Weights of a small image classifier.
Data: 97500 training examples, 105.0 epochs.
Rows from block 5 of a small image classifier, named by matrix and row number. Rows with one number belong to one neuron. Each number is 128 + 32 x the weight over its row's rms, rounded and kept within 0 to 255. All counts start at 0. Numbers have three digits each. After the name is the row's rms in percent of the matrix's.
After each neuron's rows are labels from the 100 images, of 14848, where the neuron reaches its highest value: "strongest on" is what is common among them. Only what is clearly more common there than usual is listed. The data: coloured fractals of 300 iterated function systems on busy backdrops. In brackets: how many of the 100.
# fc1: MLP up (model.blocks.5.mlp.fc1.weight, 1536x384), inputs 256-319
# fc2: MLP down (model.blocks.5.mlp.fc2.weight, 384x1536, transposed), outputs 256-319

fc1.753 129:133071135136062064114192142126107105116112102099082130145087181168127123166116151157170175147135154098088135148109135086087122155050153120178154095199122118092118146138156056083172073097098152
fc2.753 138:121081118150138104105197021083121103134144103131154155101136147153144120147086034132149168126136158145103137106162121142128114125133123155158101140067144115164136098142161101146123120105083077
strongest on: dense (35)

fc1.495 115:084085142143103074143115163160132129090141137112145114066138134121131140096135103124161098149079139174154153133179105111125081176119096171164159107086105103187091171111151171087155144107089116
fc2.495 118:130085127139084051157134096194094151083071120145119144090117096145178107137086115108123151134078135155127181104096135119114119145110162180104140121131134132110122167115151159077127129083151097
strongest on: dense (25)

fc1.704 112:084087147150086058131095153175148145103167126096159113052100110100117125062142142144124114132100094132161134100167120139140093171077074159133167121097092133161108150104153180131115173110103122
fc2.704 101:139113113176112087159118103171099163097099168145117193075138115154192104156114140150141184138072150159150173075067126087175112125105158182106116108129126146098119104127141182064138142102166106
strongest on: dense (38)

fc1.95 110:100109097129081126147224143180117149175074161144119154132136117090138198136134079126171111154062089138115129036094089101108134109137123129100117093127148134183057087117150114197134097128136117
fc2.95 099:125090124153123096157076099127109131158098159149151178134185182193155121151082131147143122193097116130148107088087105086195128131171053160142106150150137195162110141073145140136112186132167055
strongest on: dense (27)

fc1.410 118:152145179129136148202101124137134163143170146139100127069112109118095144059115152118151092139108142116112127176164113119085135092172212126163147100127109098115096135162136092093117092141154105
fc2.410 107:124144235075111113219070138168181124099096104111111180093146102152097136161106145116070109205141145078103159159076082122145168101173204076142179121084085113100087142160185093126141125122099100
strongest on: dense (25)

fc1.656 115:133162129050127108149112190063163143074128106074135166134120137125107136132134112120121060161159148126152119130140116082063177045137131086101083116103106098127139150098099166115133110173147175
fc2.656 105:145144134167157078174137161140128149089119127114181159141171141184167160121157071115166122111182173182145129039079098085046130094156097090141107135170099137168125151133182115112138135154110132
strongest on: sparse (73)

fc1.260 111:094141084143158189102135160049157162083155133185124071173110181137062126140161173136082136090175065135147125170131108131117154067089112120156162137122101162164115106136152163099114124180168136
fc2.260 131:156146137125170155163095063160123130104234170154122156111114166196106157155157122158104154132094120081137125110086157118171171099088117120136086148107126112127156122141142159103142131114144112
strongest on: sparse (70)

fc1.50 108:152216103093088169076165116167137145148128129145140098135098167113063142093165141099094132095166166144153086162114088172102081106111171137127125109165119080092127182083150172119123097136126143
fc2.50 084:163199129175164095098144151158137136168072170136116203117135105171155119115153140119130141203137162119120147128145117140144116124112170111075095132132107145117068078132152149153153174090132112
strongest on: dense (34)

fc1.767 124:163170089134142085093185122150154064100158141125126166215114117092117102120158125193114094124187109113096086089136148125086176167191094094116167146109142182097099153064085146202137120175071145
fc2.767 110:068156038128096151088076115118133089103147145112124101139142142153110140204191114229138101174207138122113116083074104080152150134139112150062113139128076169134112139104177118111095114168115184
strongest on: dense (25)

fc1.6 120:125134129124165122173071095115174184099140134110141152125160125192186072178228141100160106119143113087118172126164062100166131106106150123070168153150155079151192139137140061209105140174118134
fc2.6 143:138115164173188168108062076094138144097086124095137126108127109189182107184124075131096133161137045102132143199147128134125110094149134148131169153144131105105174126100174123118045138097177145
strongest on: dense (50)

fc1.223 117:137069135154164128137170147135103081128135152107105123128108134106095120095123105151135123129129097146088103103166157122174122148112108169099116171160162145129177066125072176138189098153180091
fc2.223 094:156107111151159116101132128126123131124159167111127196152135151226082149184110115157097116126142203151128154079082086117120110115140143156184094153111125173137108112083160161110145137109110118
strongest on: sparse (73)

fc1.608 110:106068099140145142102120087115114146124134127114147143128132116138079092107148135198171147146121163136205135082134136169100098129179043155074147155140101114117081160055111071150141131090089135
fc2.608 105:094131083125098104068175141127135171125153103103057199118161124170176169145128059133147100173078155128150164006132127172156083116104087138091109116164125149115161106103157095126145146137028154
strongest on: dense (25)

fc1.326 118:149142083142153132130166116132148140162142160071114135129123105151103117063139159117166105109170130079062187111162111118101154131114097098132073155139118116109133098138104141127157178124125136
fc2.326 102:144130083127166126091116168102166165121128141125081166111090086167126154095163112064093160112104088126125203156122120114119131131130065109165171117118139179140117094136151155087136221114130089
strongest on: dense (32)

fc1.314 116:092136164111139101132135118101107145155169136126089124146162134160160156152164123218084067129149120111144139115131158122161136181183135183083130166160096114116147080036085117164171149115160129
fc2.314 102:166149105168171072113099126098137128150134193111112142115122153160090148153100132183098073154131117184186154180062081126153139138152103134106122147125144173156095054076166120152094135138107098
strongest on: sparse (64)

fc1.14 117:099117128084142099169152074072100087149138096163152085109100157107177195125124184193109131058199092126110118098108150096112124162096185122116169105130153130131116157048152122110137025121117163
fc2.14 108:116147104150146093055151139127130152151117148107170161110076139160164129117088088145151089131146141145137113106080144141085137189148150135123148103129099170133046127099133134125139142128115133
strongest on: sparse (68)

fc1.31 112:178137134116158126125137108102124095111123092145170177141167159150130120114131138161125095152109092118189075171152085133159135087100117127096179167149115099106137126202166164095160070103154188
fc2.31 095:126122203101150094138169123137093106138134141132113157120135149147118104087121133127096162119142131106153095073148119149135147077151116215122167162146114134145137218146122108141105143117145085
strongest on: sparse (78)

fc1.381 114:171148116083106100118125124102096192112145124171140132147044122146164125140121146143125107120071100144066118092145157115090137148162130130088082062115082162150155091209139158156124127138082125
fc2.381 107:170183112133166088217111134128140134068123125186101200118116111151125129166130131200145126210091152140086146111058118073077101129090146120089097091137117169181123075119175117121140181139099115
strongest on: dense (26)

fc1.401 106:191076112126143154071112144145099162101080092089143095139155074117176164181106189166146148064099103125043158125100150153119151072119185110153119193111148116149142111119138154138108104149169139
fc2.401 094:151119125124204091078170141173133071075133113080155156108123126120161180169165149167160151109155148133083125110092101075109076084154152089121188161113143141118107140127153158133138145154115139
strongest on: sparse (65)

fc1.258 119:141134129095119154046157100152088239080120109140123142115098187132159171049132098216129099093126136171134120144074105141091146105125133068121199096132141075120137211089111070197177122197090128
fc2.258 103:145132146155100100091141158148174119124096169166101158127072134164205126098092081190195187142101182109135183132101089119094128084131147144224181127184125187088140188132186134121211155127126102
strongest on: dense (36)

fc1.106 109:177122123133123138154127145119169087119116151166123143113088152162127109176141156156139192110114177123145123152152195116140158047141096168109154136140139142138155070206066129084154139096167128
fc2.106 092:133153162191130087127129113106128120080117193112092159101142112215134152138095066143139138145113156171078135073048113175113132069133046143096133081134146174141096162112154146155093103112129127
strongest on: sparse (70)

fc1.588 126:188149084155138138114125150169066121060092187165130147208074105121130166197117108132095113172128138136157145159173145134115162129090142129139088128082128122150068097072085095156125135086148081
fc2.588 106:129149071178162106148108105157152151061117170133101104151128045159161101110130078142126133120091167106132209077101193111123131194150149140145111111091128158196144095022149147125115143161129137
strongest on: sparse (68)

fc1.10 104:065146078163041162094150133096107114129132129129136116132098145062150156178109173148110083070178127122166139146127138130113116211119149115118172079143123182202149091069112167163151082189107109
fc2.10 098:153147156145090175154117161119133080147154148117082183159134121176188152141084073200130064103075144088104175181131139149134098195146167135097148134149102191152020137099167161176120145113175109
strongest on: sparse (72)

fc1.193 119:157113077123132056149114150179179113081110189146108083147073158165108166173149154161123140076101186091118120123113152098104170138158090167120076086172123117089142120141106141104133099182109109
fc2.193 101:161181090119146130175069130144161135097154161115132193126146125172145141138118112255152138159108148139128112099129075142117095167099084152114113096132182136149162131148160171124119161170148126
strongest on: sparse (85)

fc1.405 109:072175191114128162099094086130124101153112119103192114090115156119127141170106144144138162144130093153067181093115113115096131131115141089155157114108087130104125096183107132118160125114107124
fc2.405 107:088200170108201102080146105142127135071084177146161135137107156159127108157091135184124078188139170136079124071108101165166092162129134095133105120088124141158098126116119114131127146131088125
strongest on: sparse (91)

fc1.618 110:080168191165078118169180080071145155182142113181066150097126070163112080168180097176134098157107139081120089181141132096129137124092178099099121175167082124176115073154100132089115156143151158
fc2.618 103:118137121160076099137134151127118137161159158104149179170162077183108129200103104183125156108069131166171131151080045191086186073121170103148101154113119123137081101219185150121151182154134086
strongest on: sparse (84)

fc1.8 112:112140105099147095103152113130171131119131085131147184163129159125134106149182128047119082101114065107148163081104184102135083118195112111128139131145156125160174210060131146124135110122106158
fc2.8 101:115165191137158065119168162059087167130126139129101168109123118177086128075130039148175112190078162129196154099054143069113151113151115144132081142124122168163143136195169173145110147134154130
strongest on: sparse (70)

fc1.722 111:152053187116136085073133091129173161138105133119148142176115162137102151103091153155141153146186125138164149079134134139150126068131083109112196174124189112105098103111183174169117127127135134
fc2.722 095:144053178172233137139109091168119103111125171103114146137158163092118089141148144180119107170128164096189095058053132142147128123098154145117122084098144136135140163185172180104130166098123133
strongest on: sparse (63)

fc1.484 109:077030097123127096114131111098096118141076158143139134130129074137082091107104090102108222082155166167074102115180164107140120147091103057117184178113123130100061097142157115105103061184141106
fc2.484 089:108114095097106090170102147152140130103140172120132163064109110122031151099107118181075143153131140128069138144131091084136138135078119097143139103122146164144174105134105128120152161104120083
strongest on: sparse (62)

fc1.27 117:108105154156112184157118140131103119160097125115106120087155126131071052140141154134106147139143144099215113117174108222161132097119143129138203066139131113168151174070146103106176113139107143
fc2.27 104:145126197092158068134125123141136080148136140147104167088171129182143142160149158145126111130128134107166100133151097094109171111150126097093186113117140169206189123129206153163123113104091116
strongest on: dense (31)

fc1.162 116:111126116125154176107168132148117133223165150118163106141138125098065137151101125159114153104172095133106168154126147100104092125199134096099115170115166128114104037101153169118098136164166149
fc2.162 105:119157102131198108084116106073037105193109153124166149171115118199052142192081078135116174137149130114118125127084119148103142099166168121148165113124133151147075119118206199155094153152139122
strongest on: sparse (82)

fc1.672 103:182151098104105156111145131156163126123088165126142149113156170120117129075152116056106128137154155106099094121183121051098158208125113096145124111106149077122163117169176142097168144128168108
fc2.672 098:144123081108181069115146112153149211175112208124149156126120198117078135171087090106132113179098148108134140089092114066118154107151197134169160131162126082150183099153207191156180113150098126
strongest on: sparse (60)

fc1.543 117:125126179127142136071149092158134160171121127093117137086103190098100164119148141081107075092156116143175117129156178119117079144153156152139095229093118128108178197145127157150121134117182132
fc2.543 100:108176166190102093086124112120165085101143158097119148114086205174129134135164087106157040122124174137114131153108143167170111069123091067115159109153159161185172189183179121094098158164118155
strongest on: dense (46)

fc1.147 118:112159165101151137137127114113200158163129168126156137082126162153117151112112113130140154156150124183123140103159139144131069068116097117107155095098114153157108136097156123152124077158126173
fc2.147 101:120150141180152097143126130152141114149076156135143173082146132218188151112152125156194138150127140116088097142102117146137126051170067159129128131119145100122130083154188142095093121127127076
strongest on: sparse (60)

fc1.404 117:115071090151140077124131120129090068050137093121129112182117182107123156140136120123113148183145112120152089122113094133164147149129113080086122044159109130120170138122161190101129111109162094
fc2.404 088:199169131135120143117136141184130120114116129112126173095148136147137100182118111099140126157138127099127166094082081129121167126146130060123152136138079143173143089158202138159126139135131116
strongest on: sparse (63)

fc1.662 112:142151086110131105158158103122095124044135141127158099080181122144113094087176104158107082139137176129084071125129143160176151184174125180126131145179165095129105059131107089168177129108166118
fc2.662 097:115157135087208090107102137140123150148112184172135198114164150188133136115169082139138121170143137164147145101107099139153165127156150155122114108113122150151158139070179151130114121176130131
strongest on: sparse (66)

fc1.302 110:118172187178060148097132141133129122132171104108116144151112120087180178150098162143125140123137156135150186123111122145052147191066196150138157108118098148197100096114136153108103119167124116
fc2.302 097:137115113159068143063138160157110161173146142127094181129125097140194151135105106140134055086120176076125187162084143151152115128103149109094143143144101176149044144051155168144091133133140112
strongest on: sparse (88)

fc1.264 112:225118118116128089126135176176106122093138136144154131112156186182055088067179118106136167081140156127130151123160116145103161095130071165096111135119113148123156122157130151153110131144140133
fc2.264 095:079112114117143085113106098127137176172105129087108163133161166219131162071126133108142066170112147099138207078134108097144114125114072143148073104138086181141166110171161166117130154122108096
strongest on: sparse (69)